Weights of a small image captioner.
Model: 11.3M parameters, 64-pixel images, encoder arch vit, encoder norm layernorm, encoder patch size [8, 8], encoder layers 8, encoder width 320, decoder width 128, decoder layers 6, decoder norm layernorm, decoder activation geglu.
Training: 13700 steps, batches of 256.
Data: trained on rendered solids tumbling over patterned floors, 97500 training examples, 36.0 epochs.
Rows from block 4 of the image encoder of a small image captioner, named by matrix and row number. Rows with one number belong to one neuron. Each number is 500 + 25 x the weight over its row's rms, rounded and kept within 0 to 999. All counts start at 0. Numbers have three digits each.
After each neuron's rows are labels from the 100 images, of 14848, where the neuron reaches its highest value: "responds to" is what is common among them. Only what is clearly more common there than usual is listed. The data: rendered solids tumbling over patterned floors. In brackets: how many of the 100, against the usual share in percent.
# fc1: MLP up (encoder.blocks.4.mlp.fc1.weight, 1280x320), inputs 160-319
# fc2: MLP down (encoder.blocks.4.mlp.fc2.weight, 320x1280, transposed), outputs 160-319

fc1.751:494478496457514467510546441488484493478488480467459491506487496504510489503500531480470460522499525475479496486513503523506478488510548467482476497515506495493438501485483472480504508519545454482542501513496517500497490505480494483511487541501520530522496505481515485510478517468498516572502485535548515497521526503467474506524467475475471510520514521532548515533520529473500536522512533543521461503468537502516498512480532435488470496483525448483487522491535440505446492527477552
fc2.751:496499515503498471469466478504523506500560533474510484497480514485533498480479507475506526473497512508493475543486534492514524502498458524486501514520508519470505514503494494499514494529492516478503481478490508471432471482493495557481506531502509443496470539479530524543477520507543521496443492501522527476505452494513446485500549464495472508487466484507533463472523482500533513480506491521525496494496499476517489466570507536490474511488516493530468497498498515502540539466488459
responds to: torus (25 vs 9.8)

fc1.423:488476484508467492491530487443483477496500501462542494522516471467496540537503491511488510533512521464539527511491517532508521500442497539523499494560534504478537523528515532508504478493509510495522509550522511504491505527490494535491491491535498496516558521470485482514551443494511497522523505482518476486512510535526493505490468490533486496487503487475514502463489461521491499513464544553496510483457445482511562432478513498472509508537526504483506509465462494520520497484506533
fc2.423:510572506478509532492472468465500434485507527472473480442530430531500505478509554504472460504486489508527531477493492472538498485505548533517517493492552487520532489534534466504485536488507517548471525509476494532519469488498479499495497489486503551539507495517545508467514470474469463511498498492462495505487489485508529467488508414469529552551525499469497527509468523473459490498487478499469529503517481506539499479515497475498505474493498477476508486474483513479500489513456511
responds to: count: four (51 vs 23.2)

fc1.282:491538518479481471514488512517483487478504477513519513481505503511455523475529490490490486518493421496508522476526499457496475500523560511503557479535500521504550510528514478511493502493485509477443505508529456496500509437493471522535533511478548461488475515492506505492510511507501478475488502506504514459497506497484456499478512469500539504520504483532499484484499519475490502514491547472501547482477517498462474505513503481548526504471446497535535513504504478476519508519503488
fc2.282:514487465478552530501484498489472485487503496475507507492524485572500520532492507482498484448509447520480466547500453536537507474453506539456463448504528509564486486544483513474503463499492484543497526490439521506524528508450493512469485515516541505556515536464492504480507467520479443494507474485448499485531505491514516505452498508449535503474473522515528491493524486514510497480484484507490500494501488488486493469517477498503517527535508526537519485555540548488490504490471498
responds to: cube frame (50 vs 9.8); brown object (39 vs 18.8); chain link (30 vs 9.6)

fc1.738:532470485492497480479532475510523525482489512522464561521507518492509499521486468481496504509533508506508517480501456483526521483503516453492490475484502478521442557497465555482541493525499518499557497474542485471493508508516484536499507526499472505483488530506492534513501513547505491512506507458495514488524466509494575467522503553479512489490489516510479478460488542498559449504510515518496478458512500495492507497515527500540444481483474481525502483519491507503534497500540494
fc2.738:496531490501518526482509468525523518513479492465488499515481492505504493440488509505540442505490502555536510499493495476522543470484484500476471512478515484506511520487492495475496468519465513482480488536496528489468522502480474461510481498476515498456523502491555480515496511506496490512555474494496551469475496538501540518501507472524498498546530524457539466536475467517552513500511522495501479509486524484492481442493500418488520542487496513515492471487512524479464494460477506
responds to: count: four (51 vs 23.2)

fc1.139:494510505493514423454486530528508493476513512529526485513510507534468507522504503476523506481511504464524537496473500516474514487504504462530517504473495509469465449492503473481487521520481481478504498483476505460499516497535522460489537505492533480511528500547529536472442500541474474515500541531511497479469491520513512497534527519479456510540491479514436495530530499485501496496528504494471486475506508471488512489537499509501504436477516518497484506511545519506517529480511480
fc2.139:495482509478491518514485462528535541529495546533530508512474512523470526474503478484520478504554497538510460525517536448528495514509495541456491491467524436462492475516474507488471500469494486494510515510485518449511483530484515471480484530515481477504483485515470513486498544513519527454475513453462474516518497451526464525468523531487506445510494449497512532497501454491524490472508569536470513526552514520524511491489475499508504540509454515493493549475489512525467499496494514
responds to: torus (34 vs 9.8); cube frame (30 vs 9.8)

fc1.320:541455535530516509496492485543494496465464504505508492534495492477502509498541442526469530521491491500505488491457450448518494506456471519592451512531517520459515493486498586499519517521496510501533503478509479506490532499490478448450507520550492490506510478517491545530538507502472509475486494464434472524493491505500469471493489490561511496511502520523485505491520521506513522545467502506476507529500464551503524473505499531516451520521522529497528506514498477515511562486540506
fc2.320:455493483510509551479500497538518504503508532530494531466454479504539503505526518486515499510465509501493508502498510487489479477485490503546493564527507493484516492511473518460497484495463467461502449511488495472469481541490551445509505480495466515495500468493493498504468525478507495460479508513510524531503496502505540536518475489515519494477499466504465481478471470501442520476501519519548503512488460471452487464495463509494430489500518501503511493504509507499529509515484501
responds to: count: four (47 vs 23.2)

fc1.151:464498535504513507499465507469451517500497506502498464440454511494492517537462477548523490515482514477505527479467499527488522525488522504505514481498508489503502527494542462451466494559498491514492509431504491511496512488481537526537447468500512529459481518457541495492526535514549546483495554534503496500508471482518489485491508504483509512493479524477523460536549481516539504495486512493459507506495520483490545490500544533534524523472472510506485533471487450498471496519487456
fc2.151:473515485505469539511525522497550506507562544468498483520520468495489515488507448526482484515504489507522499534473481509475503487511493487465527487482533516505545497463476479485484494493464529490513545532508514498507506504512464420473494519485457543521466526549445486481521517461491464471504501480495508516505529468509509574509486481541513508499510489443524512449514496522518473499504479497481464480485513527501512516541524524467508518477472515535496483474535462518561483501483497
responds to: red object (81 vs 18.7); its colour: red (29 vs 8.2); cube frame (26 vs 9.8)

fc1.93:484500532462506502512486510496534488508492502506477477430511506500520518486467454502465473510504536477547504509449464546517502497510516498505501529516466467510500480541529465501491503490486475504549480523511474531519485536498475514531501519468507492496489499500502507518505486510542506502516524488529462501471512474493477478475520510518514488507519474498508528492492503475492489492507479548506479552485550474522504505477472443495476483525512505534503510502492480506448515568446472
fc2.93:501508485501472510511516530489487497537562457521536562524514488524485503516521497519500486500469513479513493512525530453456493474486511498464501486488496504538494497499525471555456437489479533514484472512501503473523538548512512483473490522508526505519513526489530487480531475466526484485492509543473555478522487522511484522560497500498499507503529490467528489517528471479513480489487454524505462483511472535490454483485512541502498521485426459537502507493512488515525510468511494
responds to: red object (44 vs 18.7); purple object (42 vs 18.6)

fc1.4:490520535535507486509544515497515511481509463486487498486480507455549502483530496540499487550525472468520511546498470467530502463514526544481512503454490540468499456485484495519544562476488520514498469471458489489519507533495511511513530510520476513503516504512498541501524492509469496500504511529485509523484495472509496481542530495482500502478475513528484544497519523534509531477507472508528554500523476486496507490499524539531501505531524491486497472505536517466520452499564462
fc2.4:510542522447495529525436472513493480534543494540510491487473522463516523507497537458543468506534533540523483498537535503498511449488501514500453526491503494483498483528481473477506546510495501510514527481512523521507478505522484516427472450480543504506462500472512526514512490504513523487491494502477543495544460459501518476486496510500494488493512527544494484475517467539457493498493541503515526489512521472497523478495540506470493513490504476491479481550475453569507470477543496
responds to: light from behind the scene (80 vs 24.9)

fc1.239:512495512474508478486491547527461515454467447453493497463512520506503493492484464508506525473504513514458509463525445491523470478441477538531540502492509534510481475535504513508476529518536523486499460488528539465486469521535476522509472509498514504463519474490473502491489492524529531432489482454503515497493516477437507512502485546535509505442488523490517503481519484515498498500517513525509495477518488473478508488538488494524449502510522482510502509508501455502512457515542515
fc2.239:472477513512498522535516510466545496513507510508552467499498459553484510492509521486497506495444481546488490523479516496525523520483497507467495475481438497441514513459503486463486507490488500527501509483532489474511478501490542476502527488502516463517497517536527499536495512546518488518500510575480513485502497559559472514480502495476525529532463503490538526500506479495516499496532482476488474513470517506510436482487507489506500456475521525483506406483488474481519527492541529
responds to: cube frame (27 vs 9.8)

fc1.218:533570480511487514471538483523499490464531527527546500451490529507508487531471488519529464516473485465506467469507487478496461478514498460496483488443522476442530485520500514493485469483516470514526532541481500477475503485441496511518476490510558535490517506479505501482502509490516538509516447538523512504507476497478502517498540528458518499483513571515529457490508480481489504529471475487490501515553472517488500458508543458468527506532505503473501511505509478462495514495507498
fc2.218:472461527505471486545479504505522505510518498528511488519545486491464517514516497456515486472533505464512504499440482527499509485472481510504570459535480504498488523505492562523502540495538494489519501508484539496519539499520514504501499544493512492519480519502503481470498458521506503519527489505498490519454491485502460487505459502517501522459467499484514530505528503525518484462505497512482458437526520478524500515489455525540480472502504475521521534504501492481441507479516467
responds to: yellow object (98 vs 18.5); its colour: yellow (63 vs 8.2); light from behind the camera (61 vs 25.4)

fc1.477:500513493508486506494507497536478503493507482513540531455476499477500460500493544530520465481529459485507482456523525490500526469458522500501462507464474477513546479506509477516465531500509499516507524519532519474417528507519467513489509520484562476505541528517494514465503500512507490521479489524516499487474485468503506487498569532494558473493483532503490469496479520521531523530499499511490510501546511515472466484451522499499476497535505476482455499507493499526491466486499493
fc2.477:442485505533479485540498507555512492502528501530488525530511485512484508527513494483498513479526557466527535527489492527508463490476488495513512487521518491528502532473500527528497510470468503495513548550478526488514529497476510459477500539459516534515499514533562472463468432479517489489499531499482492510487511476515484519512482490548487535499475465499534532493539487510511446458519485473491423472511497506510492520526491478501494476492480465504500491527487496472459514445524493
responds to: yellow object (73 vs 18.5); green object (40 vs 18.4); its colour: yellow (31 vs 8.2)

fc1.629:475463516491505515542467494459496532500495509491530524505495530495466506502517488476505462508476515501518550506524434463481495525512484536506475479526489527482495484495487519521438548502516486503530518491473515540502486513488494505480490469516536492483512520505554478482511507511467573526471544513487498516441497495507473471532485482544517492496466533517444519495540504522499516525516494481500534468485511509489460541479509470541521493488514555448479510503502552472502498473467529
fc2.629:520505538499496530486450498519506501481507458492487490487477502485498473523477515485537494528491481527490477460532494532525460502528515488516518476524493484485528463499479504487509457527497519522526522497471507502534543534471517476508457479527501493507533500490491488481543513496520503491484506505536495493521499483527521486499514574482541461516546551513469502521468474519466507494507453510507496535495498534507476449515512484510532479527492525498501522491499519520488549515474489
responds to: cube frame (37 vs 9.8); spring (32 vs 9.5)

fc1.85:509504537481505498503525492510500527555505492525505473461521513461518486524533519478518490510518503456473465505488493543548509513489482439510495491478500507510508470488501536528492513472553509477480469537524546456507481467497473540490530508536515495556527451536500483483519490485501488487462496500501525517543463497471510558471528458475479503523529469518510493467497508492463528472505457462493470550521525552533486512471519521495523507525530487454494472513477492514541525516494478
fc2.85:497498489490477503514506494466484499494484478488512483493484476510509543535509509506490520510556522473477531512486488525499480462489481517536516466469517518489540507518457571519501527500485460473484490500531461491484499468448503534498489473475532520440484542494489502493488482531481483519490435495505524495516499539485478511485475469474512562483492537498485510484521510505499475529497491493495451462499474545494493491487466509491477510498509509507485501487533484497502467507532520
responds to: yellow object (74 vs 18.5); light from behind the camera (56 vs 25.4); its colour: yellow (35 vs 8.2)

fc1.487:504483524512474546525511508512512526540525499477546491474447491510507516517505521505489475525481519510488522540502479532451508510481537486478501557510529518493519481495499483497467529561497504518583460495472504517517510548491536473517508510496528513540538527520516504513505508452477536499505443510515513541514489510482478527520500496497500551499504507501546530480455506492517495541508522513497458540515520473517474481488518527494497544509494514509440489442544474496507479463553447
fc2.487:492552493434472532464533511489514490512476489484522479470466491450500512464479477452527481529481522467514504507475475499522498515529524469505474478490485509505466545531547483492506523523494492506533480506511464477503519502479529489492481535521517497488470447458528513457476500468507532490493502510520512458527523465511543559492513522484519465522534470487474501519480503499525495484501492469472503530487483475485521485494501496546516496534513515481484539501515492555522488517491519
responds to: count: four (54 vs 23.2); yellow object (42 vs 18.5); its colour: yellow (25 vs 8.2)

fc1.574:504473495496469469506515490513493512499507515513525484493504514482474511486493464447494452497504543511516513488514511508491498506578509507508520463509498480446526494474504518534520513431587529502519494532487483472522486521493463500510511521471485504456493509537458502506460493524492495543478537536521492511491511484488498509508478513508526494541515486565503524477482503517495505523485487524509490514482569482519482491569488473507483481513505490523499517469503515462515483492508536
fc2.574:488510497482463495461446497515510519486498523521480530455477484502496518490429498510473545461489527510477505471492505496487497513474515482489558532512552504497512507513491499509563520534522468505498508483497502513529507504483506494456525491516473482510476528461510479514522506494499472472472499511517532536526496491504504528536495529530513478468503436463452515529477540492524490520501473511530488483499467519497516472494578505495505550501502566549474500503513481488544529473506485
responds to: blue object (94 vs 19.1); its colour: blue (60 vs 8.4)

fc1.100:509538493486511471536494551457544521511448473500484527485479472497518459508484482543519522466484488463540484463531474477461507484498513494538500497541502491455535504465523520495452437525494488507520474537469465508468489514442468502490515520498479502483488527528503492528502491474522488482514479485515496502501509468534492521516506463484494484503486476494452537498511532487489508463487494543497546502500500485437498433508502506482526469487524469485476486544569448495485492468480489
fc2.100:496438470463455525513519488507481532520494507487463466515470489508494503512507506485487495520477521503501518468490429537530513518532517551494477493497512503500488500534474469500519530485504518511498507558500480456476514546529485566480548451504511526543507496454486440492503506502506560535497470481483466467479495507502513531502470536506489501488467526524496478534502510519485526513476503503481503529523512506492548486529531515529502508484437495476515534502499506516491501503508470
responds to: yellow object (39 vs 18.5); striped object (38 vs 16); bumpy ball (30 vs 9.6)

fc1.404:513511521470472472534451508551513478538484489522507483535514524537464482530486467538480434515509501490498546501514491507489483513489510475497514510527491498469491494489513554541493492505500520507494557467475523498516542486472488530476499510531534531513505471549499479536472502442461527490522518539541493483550517487465506504521558493516569531541487474536504503475486518469500461509502479508523471528502516483507507489456524488447527479510498524544467514490505557445532558494469508
fc2.404:510452501514509466478460494474515490515497513545487487507488489478488492500514500512489535506516467444458495513492480524473510461542480509482481537502474500478523468534466474467509535529493523495497444505488511520509499522455495512461501499479501513514448481503470527472488540502556499527492544450538521535518482465491512491466464492485456512485496546505478492460471533468541495526479493527497522479541469476477480523478485513453560465508513443505469527497537482489519520499528463
responds to: blue object (52 vs 19.1); its colour: blue (25 vs 8.4)

fc1.115:497483511484511472498539521526512493532485536509477519508450458514477499497461477477496501513507521462517531467535471503524474462520505494561519496502479485494492485520481489498508520478511478464506470538491526511541503495487473501487473544460513503505494499516436511455485493520518486523531485526524464496457495524510500540504479525528566492497487466525539484447513512431492540505498528526517477511509531505483533518526487515500490508521517498513528528526504503499490477496474499
fc2.115:470451484497506499465471480473514441495457506496509504518507523491507490527468499499529472481489503509472440476436496519512501526491511488424495483507512533486484518479493527543519495499520534470527489489511441513469490486469491521441490470520485483482519523510523538494491500471435508491419548542493531501528508480492532522535516467488467521484508502507471523505492500458486512488545512503522521473505477516515471447478535509445517525516481553503440509479491489501530492490476502
responds to: light from behind the scene (63 vs 24.9); count: four (52 vs 23.2)

fc1.378:547459504482486533481480487531532486506471486518447481489516532517516490511524460486485493506521485481498517547496515474471495470497531526482450459477459554502534493557480456485446498486492486511510489479498513488482492502513497529502469501512472509537502541534487513521514515504489519488483501526459467516507469493489504508508494529498505510504457509520503473496473468547493526484508503497466483492491504519523523502521488480508467544532484494526495467482470505483528474442491485
fc2.378:495515492505486498483488462488489485480495484502497521468487558501485542516556503463536497508499510499529509522462524500465450478499510487526478514524483548527492540513457527502472474475516486512528476509523510508525505500516476475473528467532502506510469501498542528510492475469509524479448487553507550499509429496508485477481458549441526492502516523492471474436488483509459537493512505463486512521535544476487501514517485481488515438477478499479506482485494492519493493500512453
responds to: light from behind the scene (55 vs 24.9)

fc1.755:508497465491529445498440506505482477515495495507508504449502498516482520519534537462546499487503495488501505489481488472492469527500543511541496518543472487496494497552503510494459520526510489491496506503487515506503487509484498544485482511460515536475521534514496496487492479506539500535486499419453500522493532482474526501522513512503497514496524483522532432453509485508501498487497490467501511478465491529483491496512479491537524482537520493484493525511470475468457487515497540
fc2.755:532477483503470575525530538462496479509493529525497503500504495483502477495429508540439546482526522501507501476476511479499492505482467526494502524484486530499509422512510509499529520480513506480510537510470504523463521475515530452453509527497514462547483539516487513513521484516518518499508543498511534479523501488437523522464504497508516535474509521482505508482471495521526470544497475524495488498536511522469504509508516457489519526524526500515495498468531516501464455552465456
responds to: blue object (77 vs 19.1); its colour: blue (43 vs 8.4)

fc1.39:495514507512494476556565493497492518488497505515454561509494502505545541450539498491407496491524473478497505523536505479494510525517549480515501509496493490504493475494496527466473507546477489467495512479482514512483525496488503494466516575482533443478481518509503499484496470479514505471514530505520492465497527486520515500515494504525566533566483493498522499519545523504462527483477534502514444486496511477482515482500556494513527480481509470529459527466510501484494530509495496
fc2.39:489456518511496460520481524539504516509502548462487479516548500500512480493501495501495513504484499453472476521506502494510486494510502509462486527531497554493493484500489497492502540473500514548533518500488485510476507532511541538492521520541483518539499524499500479520421452516479475438437502505498473540506506463517506472532506501485497494488498470490525499516484477448519468497544545515504521481535494504501466471466491513515528485530500478515490529532509513467491491485528513
responds to: torus (49 vs 9.8); chain link (33 vs 9.6); largest object: torus (32 vs 4.4)

fc1.138:464462542495454468467492522529517508506493495547518480508498532500526501497477547517488521505537511525487457471485496507501452553504458523524478494537443541509519513490458485512485525509432484496484506528491485504513481488509509507544521482477465513510519466524493515487525516445500527487482506529480477517530509462486498492489488526498491539496480543520517554531489528493490512498499545501493495491471504542488485483526507522536508502490528498481461517520503524525486494475546507
fc2.138:507524478520438542531535533479499458525545509483523521467508468509470544534525461513518522483523465482457512536487481499517486494500478505490524507504480523498472495496507524478477505494553521526520489515538518485485521491481496494496453549474516519496499534507491531537492446510491508519526508468467540478453492497542537476532533510470518483487540505505500530498533491489483513525520478492525493535519556490481484505526505526481517487492473511523544496508480498495518497519528519
responds to: light from behind the scene (89 vs 24.9)

fc1.409:509518489501470495527481518504496475504449525499529495520497520487528522462452466519535511529543534523454481462462522488516479472507461508465486507501518501483526505470507507505481505490523457482483502519503570473521498498477508530490482461461502510491498509498455519470530481532471515468492482422518460503541497526486483490474499532539497497538494502500509480474467484482511495528527507520509481530504511524498496530478508512446480507497505504487494486480456509478503501533477528
fc2.409:516488556505524487473528483527518487533527499509468469487484494536506524514519522547493508486471471484525501472516488543465531510441529531461496478453518509505454499466515500499499502503514477517468527484508460466523532491490497579475516524491472524488517537506493473520496506514501472497475508516437494465527493500499526518469483510519466491517481541485564555488522507491461484489458466480497491494525482493487471499495477538528500497530497507560519519487515489485519527488519484
responds to: yellow object (49 vs 18.5); its colour: yellow (25 vs 8.2)

fc1.367:511518511534556483501517513469430522504514516471504491508522471467471484476511456470482528484452457514502475492506516486521474514517501485485533481490524513495474508528490507435542532493518462463490500512516463501477512483460456518461506469528484490533464474499502521508494500490495510484513517479480491527506455502497437526494516490558510470496495469502492477453483507523515490515547495506504501480525471542526508499481534483534475535509473531491479518523513490549513475496485518
fc2.367:484504527510477506484534453526486484536491532509487523522475496477521499478540525512485512535506507507499468528517477485507452457520514520494470522533494462541514463476508451480484489462498486520491551479509467493509530513518487488463515485500513519522505493462491505510426506544497512521505493528474482482491526454489524453499509497500539482460484498493502504494501514481483460501481485500502482496480519521481516505466482460534499475507524489478511503521511455468492544467501530
responds to: light from behind the scene (50 vs 24.9)

fc1.699:453508503512526569457482476472494476499500468499469510484477498498443494492572474517501523519491512487521505479475516547488536502484484531489460479507515492522509484475465464563491497487467491523485518420522488561495519488466509545513525504493471525494481485476479490522525499517548517506462502479497490478525453480514532477454473457491505498520531458496491461496526462524457517499514507524484528461479469516537551501515506510486519524501540528499517454479503506502445517493498506
fc2.699:439470518449453509514514504549502489448500537483497505506492480499488529505559502493500488454495481497517523525527474471519523544493465483513528480527495484512525512475486562590503537454513509481498530551498566530506521523511492486522486517503521481524499534530493523527533497500455518511532481533515450487464511491487493511539485501502459510529494492456516519508495499485515503493480474521504409486489517496467478511514484514505534493468477489518492497496483473497493475500465488
responds to: red object (61 vs 18.7); pink object (45 vs 18.8); its colour: red (39 vs 8.2); its colour: pink (26 vs 8)

fc1.279:521500475528526544480493510483518521520508534527491545528530472477478555510446484520494502522511477514494486474507477487566524506496503440483464475511466453477523521495523504504532508510496518507463492505499513496503495519511500504497500511522498483494519540540490533479527544476502490486499522514524506491523458496509532512502497468486551492439514512530488481490523531466465461513498482516474510449499483541470576499495478514531492519490478502480521474521490481504501512554507493
fc2.279:537496510494531503505506474523474494515510505501481538486506518493493471469517540530533533482557521566526547509485480498501528490453486534481500559519492521503525522436468511474496477506478458476529498542496531502480513469483482446490443538474492498534535488492493459504500540506475482511521495453464505513461506487487524490505470537495512501488506501472494506532498489488502491500466501501515462497476503483507475470465493472484460487482524523550469496471560522473482514499466479
responds to: count: four (47 vs 23.2)

fc1.57:537513486480508524513486465476508517464486503540506509540509511521518530475521487509474483529555475546535460481536500500501544489507507494500476477493475509511486513501469461499497496471485471503530442450475509474553437509538489508469512487485511468491448539502532467513530519525516469508520517490497505520531524539523461455508502509488487495506515529555455488530500507488486516505498477532511507528502542499483523521552543540490522445510509505453498483492549488504495533521530482
fc2.57:505545536459523550473523490471500528458492453493516501479490472500509489500515499512485489562470478480441524489479546485544485508471537490534527494507508484509546469533522519486497502497466470495500488528510484525488497510553488543512540481466468455426504497499476493516459514508493499497471510492454487480510495486486523530495497512498492520533470451526502490496494499497507524515482529480471493496454512480514517480542506503527513527545511482465489485542486548549503504479487513
responds to: cube frame (26 vs 9.8)

fc1.209:500494477494464498501495497515532506514508469486512535474466502505491518504526507479511500504523494543480484476482490525511504472503501475494497477509516491519512471469540545471508515560543523498562440464513538477489420481493507493481499501511495552500485552505546524503516496494455490458561514504521488520504475501488529510538540520503501497512521520442497529483530454494489496492504534451505519508486512504521502527527525536511544482510486482542523492499491510528525513458510459
fc2.209:527501502465471511513514556507480511541512513489537539536483488489543482491478502487508517523474488460508510495542512451525503516522501525523460475455513489498491559552526465483531457487528516516447521490543507516537493524499504483502506482546464543513536528510505479494504522460538443513507506502529532473538463526525504517510532557537523505549460523505496492467509507512503501535469531511493529496542448511466501472523474483528546528492477470537495492527494499476529470480500490
responds to: red object (59 vs 18.7); count: four (51 vs 23.2); its colour: red (33 vs 8.2)

fc1.405:529516476507505452534502524497473525477509511485527542511491516536497476489482515487500493490508475470494495480488505501481516559491503529495498556506509525485469461505520483486509520503493463468526511497512506470498488533518478511449458474467519481462493486464496545480466507516493478451497472456540522522495480571493521501529526499520523475496525504523525545512497498522515503517450493521549505547520471526486490499498482499551545515487508496507491498462484496508485471478537510
fc2.405:458515513509472478535536520564505501492553483537487506515508477516476504521478476497541525450494565444546538488533503460483463503465480495491546477521480484484538497507494525544506529488535497464501518538469506507458498490504502513508510524515517519514496521523537492530497471479525530499476522530491461481479543471534469535473506530534501502509504471478495529471510477496498473479524481516504478453498539504499527534525530513458448504451476504501508527542502515488505512459483522
responds to: yellow object (78 vs 18.5); its colour: yellow (45 vs 8.2)

fc1.1:535493509517474536502503521469480473491495495529488535451474508542507489503492491519503499486480522543498525482509492487523529516534525483478512471494512481494460529470495479492519509553498507493503520520520509513473533493496495535493480559460482507469484521508488479499494568502476498492502535475506504448499497451510485456499562531460532467480529491465489500535540448512446470497489516516528504521469549419500469502530498489474505481499514478501514492502525502507484521518462510
fc2.1:538510538474510518469518461530518512501494526433509512487515468476493525492520477523501549508518478462493521541473474452479468535494497497505523503469482518493516484485505471454484486481458456551512510472496480539505488496533513481545444471520518501510474503477534509545476480528521475459484442491483440490514551521511487503501486540524497515509483492506513498497513480469495474493495498509510461472462482476540492515533447477504527505514495492547470484480514492467486532496503479
responds to: red object (46 vs 18.7); cube frame (31 vs 9.8)

fc1.321:522515469494499484495495505509516492485475521497513495453461513528481457466436505519484497476504519511513473506521529477542465494491492542469502490496471473493522507489494490513512510490497504556509519499510501455492476512486465488525535517478566532490477496478446497506520453517490522463513500629453561527501493524528503510454497474527513488491518471481505486539501501503494497521479486511532504467490534529496511530484520520472448485490495518503484509477492488507490487493477514
fc2.321:476487471509503468506516526474509476506532524503480507468501484526492490515492489502511514522507494425469517474481541488482522465523514489474522503513516542504536499521498550560473484523537536485535479467529512487538500457539479477489494500495460491533563557491487496468484524504507518498536501501493533484533505472520507497490480544490546479450493473501525515454480519492526528479480501522506490525487495502470467497479514475476516454447495502465499476536480488510492515491479526
responds to: blue object (47 vs 19.1)

fc1.293:534490530549477529512463486500487517525474538553471501498468478483517537507550503495499507509481483522519501469541467496537539509522498514473479480478491486467451542466508540535508515502523482509499497528496519512542437530559480446460479507558529472447516571528537505478483515501486503504478500524494498523512519519489475495457519473480514514516485538506470446502506491516473537521484521486475501498530545451516464509490516489477515503525502506442488509492499546460580490485487464
fc2.293:530508452496497503518522479507522474506598489500507514500523498476499476489508500563483510517500512505479504506465482528453459538487518521484517509539473495507480482507513481470507482520490508493498490468512503516483488485462505471524509535508488503493496461485447487517477529507525575520535481505539547511525496485492537469505491512478487481469495461499518483515482468509528468492501490526523476486507513479496524501499504530497493503519479520540507524513548495521502494454493519
responds to: blue object (42 vs 19.1)

fc1.530:524488467469491482487474458520538522518508499489482509511487477479492474490531495522498513510493532490491507503487491546499505505550470530507551505537482500482491535468493534511491494452536470508475563489505519467506523494466521488507494516509500511514486492556496503503488565509477515517472510486495504490487494560532540527491495537534470491502504508544498485484508451519515479496510490523483530533528450519510566494493527529490473541491483532490535490492472462493487517458509485
fc2.530:463495512509498516451500481493477477507488467497543495529486524544472521500476513479464457540517491488507520490501529456479479515520493522509506506489523528487511518513522547508510451510535500520488502506483515510485535477517518525474511474494484482478565514528528480488485494495510444513524504475571515532493554476486489517505511450459486505517465503501490482504511516539456493475462487538545499537481485488518518481522508486500497494476497500502438505508484545501502476535484505
responds to: count: four (48 vs 23.2); red object (44 vs 18.7)

fc1.346:472562500535501505481532506456535519502467452494501506521499480452508515512518452504534473512487499504531499504511538517509490520516459509494477508540498487527474491490493495465513471481500487471510473533501476478464453523507506471463543510505480501534514478539519528505491491471454488519501496523525487496528524509477575513498524504470505484533509497521485524506509491494451518515494556484495514506486511480499524508544511548515515483509528490474519516519518491535533485494486537
fc2.346:481524464447479509535491532538473510499518483533482495490528499489479507512459520479500510473501486478487525533502525472476476474538484516498543515490592503448502526536517452501527469503489484507465540560512486509545523506501515453496487507480502520450498511488505473477528503503522468527521528505501504503511500477512433544515475502522528472481468437517534453475473515507543476477498461524484514490484486495514469499469485488474530530521489476512500486504512497492493517517475476
responds to: blue object (58 vs 19.1); count: four (52 vs 23.2)

fc1.685:489473496497497530476497477505481521528464488503510543487498502507544526514517523451481542482502467489495508442478457474493474521511513503488496507495448556511494456502480483510490515475476508523511472491544456548535512474566541492485465475506531476491502569469485492473497531536507434497519527542503560491472504465516504474540515471470519505514489522487522479480496497504494483514492467489495521472553502495480506505514466522488487467522524479483474483465506523485513522553560461
fc2.685:511488501449524505493482493474547522519562481456474509479503468521516538504504486525503495482472471512484497486459498469536496500480463541488502496528520472490453483473515526434524499519497498472493561490504509541490488499507506465441512507495503493477501457521513445498524477498524480512496529474445474467477470491532513550494532536537457472518523497514504523537509476501485513483505492504484496503506486494501487472461518513507513515496495553518481522497511458505528482484477549
responds to: cube frame (38 vs 9.8)

fc1.573:519525474512453515519478463480461499494450486523479494474472520513439485528494502509513531516494483454512545517509484517483512547466525505497472468466531479530523530492485530488494480535491527517500506444498500468479525463493496550510492490482488515524506528514552506491483530508509526480498552506502516500475479500508493479503530544522520487470483505486468469548492516519533440554507506477478494468433518425499511519443468522460490519462531503523508512520493493499485545493483513
fc2.573:512471500479500489487508498523521523531494479493482510469514470490470604508493531551496494514509493495512497532482507493486497478512496527502527484507552518471509484489468495517465461456506538547513536466519503480536501528464508498478502507485477546527493491509464513520508486493492514488480449525519492509514535466479490489473444483479504511535501497503493466488509465525507492445505496542503497472462515508493514444447479493494472494509475484550477516488539503540493536516517499
responds to: red object (69 vs 18.7); its colour: red (43 vs 8.2)

fc1.289:498502514548516524497474496573527484463503468490509544487498506487531522480460515546524517488524450511514471496488518501492518476481503504519490506487508473528471512541448541486519463514476517500487514504542508470467519466520478518522493520511487535489506512501503501488509467498511466522519497475478495473483505521516537493491483493508512506458549550523512495530538513499558533485482547539500518479486455519541558484490540462468531539497521486528495506447462472457460505491510513
fc2.289:501502544456523502492483499470489476530511494502515514507496489493474492489471540488528495509465517497483541511513488493489490496474480508496502525498515512521522531508491464486488503487510452468518483573506443504529562512478490489493463468479507509489539468518518484480504455520542470519475544517513492494481508525551521537453482491533524500527484500534512500532512473486479520524506494474463501475474490502517502524551493544473517516494517498504508482480477493467517491480433500
responds to: brown object (48 vs 18.8)